Weights of a small image-text matching model: encoder norm layernorm.
Rows from block 4 of the fusion encoder of a small image-text matching model, named by matrix and row number. Rows with one number belong to one neuron. Each number is 128 + 32 x the weight over its row's rms, rounded and kept within 0 to 255. All counts start at 0. Numbers have three digits each. After the name is the row's rms in percent of the matrix's.
After each neuron's rows are labels from the 100 texts, of 14976, where the neuron reaches its highest value: "fires on" is the input token at the peak. Only what is clearly more common there than usual is listed. The data: procedural textures in two colours, tilted and lit.
# fc1: MLP up (fusion_encoder.blocks.4.mlp.fc1.weight, 768x192), inputs 0-95
# fc2: MLP down (fusion_encoder.blocks.4.mlp.fc2.weight, 192x768, transposed), outputs 0-95

fc1.73 024:151100095160095078122103128104133136110102112130138196069101087103117166135105175112096137123132134112109181168164093116172122080085119163059117171154118125159160118116067140138161121148098144110098068111157122096127120159107134135111179126102178105139103138123145154174097119108154075150
fc2.73 038:104153160036178148170131114198119130105160170145107125202154149164157117097146113153148179144083127134181129183162148103170159121118097109160103112065126142102074160167160133132129105131124145178135183132104096200103132131137116135164095104157084113079158130116136134117107164123137131151
fires on: "in"; "<end>"

fc1.399 041:148094128115107145099064099107107114148130143181139153119134145110123167126107134123109127135133135140109187132107096128124074118010188173090140130209097106098136116148074138141114100163147182121083119141115133160127121188097148117137107101210143103153094170131096129126131114188133090138
fc2.399 070:107174126122146124184150136157122154105130142122114085112102139137157100112124137154130144118111143117162127173188138114140223142210088118153106124072138168106075126126155134142160152133088120112178137096134132141145123071165128181121141150060128099123121098143138101133116109094096104124
fires on: "in"; "<end>"; "texture"

fc1.98 025:149156134178158184116187171161133193158142114102146114124062121111090130097172170116177173109149158113156149150135056109136098146155119145103150145111144127121148090071112169123049160099133119092177149114175142071163126147167132173129120107044121150133111132175141086120081095053137134070
fc2.98 041:104089083099101088145064122081133044102113142115138161148170126153168139159107047113113120182079105157114104093102177154152143123128109138147115099137105129123154183128185108104196086128148116174076098175087114183100120118117137107142154119186127142104130118073113155151170152142123107188
fires on: "black"; "brown"

fc1.320 354:065095104118110144140110104143108123123189162107134109117122119094131134136128158128164182141119037128110154090125176133166136141121087149180089148077104133112150109123102178241141177107127104137133120102054139107091134162127071141123061151148139097161135102103167156119121135115127147118
fc2.320 162:132128144156109000073186143152127055102097204111113130101200101122131152143134134137163101109138094182158115158094144139102136141148138109127158142138126121165096102139143080137148133104126157112191130132156138108100117135124146134145136090153129135109142157155105177130111101118063131087
fires on: "black"; "green"

fc1.441 178:089141129123096138088071154097146120151155132166089091131098126108115135121120137102137153134108147130130138116021146132162136113133135139136124081074146143126169133117139129229140125141116068147196087164182121144092129111143156134131066122183077110167152143081143142108134041131171161136
fc2.441 153:167137144121145115140177082161097128045086139113202171142155141148162094129125105185143102119147106114102073153222103150103129148126113135126123151150115110093089131139135111024135136106144177122084141120095143134146113172132126152137189113071163133095078124214122132146128198114090072085
fires on: "black"; "purple"; "blue"; "teal"

fc1.23 042:114127131147174111165196131094129114139205145149136119166088134075142127112102058133132180136136176134206147145124125140206151116133154132182143102067111140124129144081115139083052159045113091158127084108123145119171128100098124114151071133059208176076107139161162152113115106105169121161
fc2.23 065:129111129111087124099077137157143109104046127113123131117152127176105128139162192104119076137123091107069102129089120121065098142147085108075121145180151102114170113121191126174190100165166175120117163145139111135110138154140140154119179123179057102151162122086075109164127147133134123093
fires on: "pink"; "purple"

fc1.220 121:133147110148150077133112099090138089120085179136115152091170130075149145097054108143071086144130196139105154165152108170149168108066152214104136126111108116130083130113115204123144143103152160167056108032156120104166125115069163153132090149188133076146091157121123163154128052144158082130
fc2.220 129:115126129086156128134089067141111095108147062110151155074122121121138112117185178173155132114154084103137154136123183112120135192198114030138123202163155108109097133187133105163106107144060162110178171120113140170158120133159085132147114153088114097126163137155185110132154087123132118092
fires on: "<end>"; "in"; "texture"

fc1.755 039:138109144142117120102171124091106103144136144157151130161101136118135121160110157136139125156090154130169142152152070072168180104080109102069152126035151141085127070108114146149074151086137101130141126146091116085171160097100183139169067087097169144107107141212162143153073105045220148060
fc2.755 059:092115091145060118139077119156135145106068147110113160134169112103108142091181116121085117117114117131126126101047143153085083141132169115202101115194096105148181207147128153097144147152141151121163127178145126197097087141187163164080153141155088108161150106074124098094139171129056092159
fires on: "black"; "grey"; "white"

fc1.681 201:130122155133124133124079118104112145144075116129122137116145130150117122124120057137115120119119119122045132137067173132102130104097153185111105097082128127151129091157117135093156138102111097180167113165149115164124105176143099137117141125054158089097114112132098121119101116099108122092
fc2.681 176:164134108111118087135188109125151137127165153140120088171109113165135145152133212122121186153143146148170163123181097112129152108124127091135153145144103128091103166159134147165120125169147185088108122112114144165128128067138181178151102131174103151160097153120208108143141119115103038091
fires on: "blue"; "pink"; "yellow"; "purple"

fc1.657 108:113153104059140116160097125151178141141160119145124110144118185043117129104117092168198070125126101122161144098134102137128146131173112151175077120086143123155132138087125105154104173123096073129201116094121111201132120180154132117123148095090162102131089128159206139069121161086115182142
fc2.657 143:135090139179136102070146153096091105094144117126101147089143066194127133103116201087072160122135130146100132154138177114126092127105135112084167141159123107111139119175161141087161064121175187099079139155146161085073168152124142158142117153198089184142177120109106124182149114163128084073
fires on: "brown"; "yellow"; "orange"; "grey"

fc1.656 028:150092107161088121096107088127139119116069088133160171085139096094102142137117163135141099131139125142124188162180083141140138087069076153099102161144118118124136128117093146156154119143097144138094104082112134029106109110082126136122136145140194109132079142123116148173130145120163089140
fc2.656 042:109175143076163077188152154147113134117152163117119150150137138132181153091126113133096159115080141104155101142098169089179146132153126099170114111061177149114076154147122137137110105109120146131129146154142097250153125138176122150151139122115040110112157138144150116097093090100120118131
fires on: "in"; "<end>"; "texture"

fc1.102 345:084124102126164115099073071117147134138170120106094118048187165155113153142155144147128073144130133133193056114136102101102133127168150217118063112168128137144129091192122074115152138141134000132132125168140139129128129112140242144137104133166143136109138094109068115164115089141107136104
fc2.102 161:114154088160138123183144105121144120170078152107204100137125139176123127170133126134125206118140160132086157129067102152151154124149145070127117121130147144124155107112162198151095114088121175154166153142091095137178115107153118170127139119060185143114076138135033119136146107174066069129
fires on: "brown"; "dotted"; "green"

fc1.184 211:120125131092103174146226170141116115110195109120123134115127102113131158132156158106133218122151107128103110120166137104079123147206102059130122123166138124117079161115143185118073145059116193099075175113143136141146132131108115131136143133098141142113133131161157118090152134122150115089
fc2.184 168:179131114144119163157080100100102061087066135120135102120150133121148143165078105122131088142142145165143078143068153172122125124105152197119132111128132148128152075129115102134172103146140141106255089105137133140118121159112146176157141142137139098118090121107116219140094116114124068131
fires on: "pink"; "white"; "grey"; "green"

fc1.398 205:110143155138170101136092140127149115123135142126134140149057149103105119130187157084137064152084129138129170159121147161110113152097175153073154132143102138136118038114136066136138116073141147105059106167120129108075138134133033135141116154182102135139115108103087109114116104097109076115
fc2.398 179:117092138112174149164179114144109076076163157144137132155144058138121116159094108132121131114153153132120165079198167120107097116096126125135157135135118123139067123115127109171125179092141138121187132127099164142161078159056168113113193170113127134070136113131141138082147081077179143149
fires on: "black"; "pink"

fc1.484 026:124111102147110059089050106148134112145073111117141168101156094128096160135139157137088126137131158136060185179198077083155122047059118132110135135177107115167103145083098175136170144161108129155092088117107107099119120124094136137134132130149206089130093185070138163199120124132122061165
fc2.484 043:123150141114121122155169108104103178128125194123157170148094141107125101129122100148150095122070130133176179136061182110162168134079172094114143139090147145103116148197069092178121129130135124127139165127156132164126123113150139113098100138116029095137124117203173114111080139103122145102
fires on: "<end>"; "in"

fc1.503 042:109162079126106133129125109103130134091163109091109112155107147145154108107044083168097097116097177138125126106139052137192163136122067128235117129090158132167117078118138171167162183114147178146154103086103095130107140133148111163114178109164141123067102141089108098136146173109128139138
fc2.503 070:144091146156126132135127140122127118163098129144178178091156091096117165147193151089156138168162103098124093119050159158081109134135169106041136131189093120124156185150127101080059071126117092102111134139157163113151126099108149078164097137111116109182156108160098169116138098154146121163
fires on: "in"; "texture"

fc1.527 025:125078134125182114072120195128125137145096143164114161106168133162113122133142155092119062122098086120133134185142147113138089134101076159125149184101116116202160131118108152115117177166135166126115110110130116115110133080080126080109150117119137125087113161135145126172125101073165102119
fc2.527 047:138155129114111198170132125123126156081206097082153135127083121112154154111134132145146192117119130115142113124163092156152132102130141103153090081123152090085119149095090096166143099054109066118151162085135106164094093161148138171095115146123122143126153114135119165098116184135113146141
fires on: "in"; "pattern"

fc1.355 032:143165162097043140086101174142111092166138097094153108148123106098105156124126212087126149116141129131145129136152119106090090161173113115084175075175167116073145092198139096147155045150106167086110145083100126076107135130174156129130147057189142178151130102152058113120158090138131140086
fc2.355 054:101086054184167113182167135106150149108104142157127144097154154146164098144123040155118107145128125124101098087095135165179152108101120157166079167126103175164124154062112149092098176120154076165119104215132139173147116130092124133137136167077139083098122148131140162149082157115115141175
fires on: "pink"; "purple"; "white"; "teal"

fc1.391 023:096115169139104136124184111154136161142080052139115140131156108154103115121185139102124175148171104099131162094142168127114101133131094177070192145124136120116123123084121067124162125138157142077164135139114149113108126128225110124148095159083104133192154087157129087136100121121208130097
fc2.391 036:152148111117154132143114144113117094094145199103155107102113154121132162132073113150125105116096137194146087177167110102142165108137132088174051100138127142128132151146150194129095109110096100169092133130144089164140134135056130131118160107166139125079101160105136166121158100119040109169
fires on: "brown"; "green"; "plaid"

fc1.660 024:149133112096126086117130081095086103125072138160172159104123062137133102092090172107125180095067105136097047210188148116127176104098105052116130121065119122122112096142168105122158152082050128175114129092102135127111139088099185101137159135160169133110136165212136172153126145126098119149
fc2.660 039:107135139163107145153097157151182164143172123098104136135138178130131150157188104144115085143156149126151198026062093140148099173143131190133123156172142148149153162112098131134090114174209143112118125184122128147115100134137079178098098120126090121109148119062098095105100114100172151144
fires on: "black"; "<end>"

fc1.385 023:103104115109072123110069089137138122155066112156161169138125128083093110106096105146161069131179147148115106121137160141132150131108105158086173105133134100088133113102089130168140155097082149155147136132094125099108101124125193138151161130080157099136107188207153066103151070096084134104
fc2.385 037:126151117138160087134170136102114130098197156121113122120147129164204146098150148130090169103041118112130181112105113100143152122133145097176072150128135157160091170169148144107111088143172138103088108145123131181126140110163117186086082146201115126125135077100111159155110163123152104158
fires on: "in"; "texture"; "a"

fc1.271 058:153147179121157119118184149155158060134146108119075111185119150069131142138165074151161150105144226113157097152112148131119089153176189096103190144115143138100134165157179144093101083128121132119135182116124139138133121168104166105151100091182170145130140136126129130126125095107105177147
fc2.271 087:108095080125126151129073124115108187106137125162203142094132111169149093105082161088091119174106035147105160105141114131148148118098100171137099117139102115144134095081114113169136161118154131135126074155112123126114162098124078179099142176088078131117116119129092133121151158150178108104
fires on: "pink"; "orange"; "grey"

fc1.175 052:131075101106105127071124083172148071096181069186168142175168122197121092090187116150203162107129124116099042180159184100141172110098073079172154140098133112132078144109131118166175086124094158135135185159099098160076101088152151138135105111147132187160125173112172126159139125156077109089
fc2.175 090:119163137183116110197125229083124169147079128090134126097097151098154152115096123096066080138119146146127163090088077174108089169130151159135124119170128147148163144135085122098096146113141113117146075115107172089135125086098119149098163134101136057117098121164052138089108124127154143194
fires on: "<end>"; "texture"

fc1.204 031:151085124110124114150112144126088145131140118148076137115109145116133128118132071197151180148138090126207117085165144162206113136153123035195166142104102132119123094106088107114105158116145145171145129109069110117147115152120101128133079137169172181094123097120124132173129130195155184100
fc2.204 052:079158138164119126083166104135153112133078144120171141128144142128133133115109181090099052110138190141056113149077095105060141120129090214088093121155179134121161138129150138139144110129106086101111118134189133128098164141127154125131156129084107091172146176133106150112112139083120093150
fires on: "blue"; "pink"; "purple"; "white"

fc1.327 155:124158122070106092174188186065159129132051119118129119169089212145129128103103047116156173131090180138149125149176081081132165134116162116112084036049124136155113106146170057089148081121099075115151115067096154141122126132135134108133132073079197111151098132121094154120093113109116137130
fc2.327 195:152090131178152098136106114187119129132173117154153145104167054161095112173148211125134095126174090137100107095067186142117080116140093138142144203203142098104122169100107209121117140137192189130128135221123107133119135118106129157125141167162059157093146126109166067140146127121129094113
fires on: "brown"; "dotted"; "green"

fc1.597 033:147159126124188138099188161109158133113230093165134130100092181156149137119079148132173116077083184113189136195071133152177092148123135077141165137056161130092185063095118055135128146106129115154140126148064125171129117106090129100158185125141108155115167180119078110121134105128197113160
fc2.597 058:097105113139113111142096134166113137156039136092152147133151081146061129144149124104122151156155107101072063082177113138115108132164094170131100133169117135159097215107118172104114077123092157142045131069167122086095132154168126151078112149123160132139094119114158149139131152129073141118
fires on: "<end>"; "teal"; "blue"

fc1.367 112:063120131107132045107198086190129102141139176105150166141117126072121132114153126140187121129087111137083196080099175149156119131149109116198128142156115120115114118175118134163109142098129116122092152158076127094137138150096013150141067138197167079128085111138165141092101101095093170141
fc2.367 133:076128112134159000148167160135147130132120195172122168175147127146106128111142151090159120126073092135143152144133106126131160152113126154106150097114127134125155111169128072096131121138109091141072112255159089154111141103187131124125184152105099124088137096151128119128102113126075146135
fires on: "black"; "green"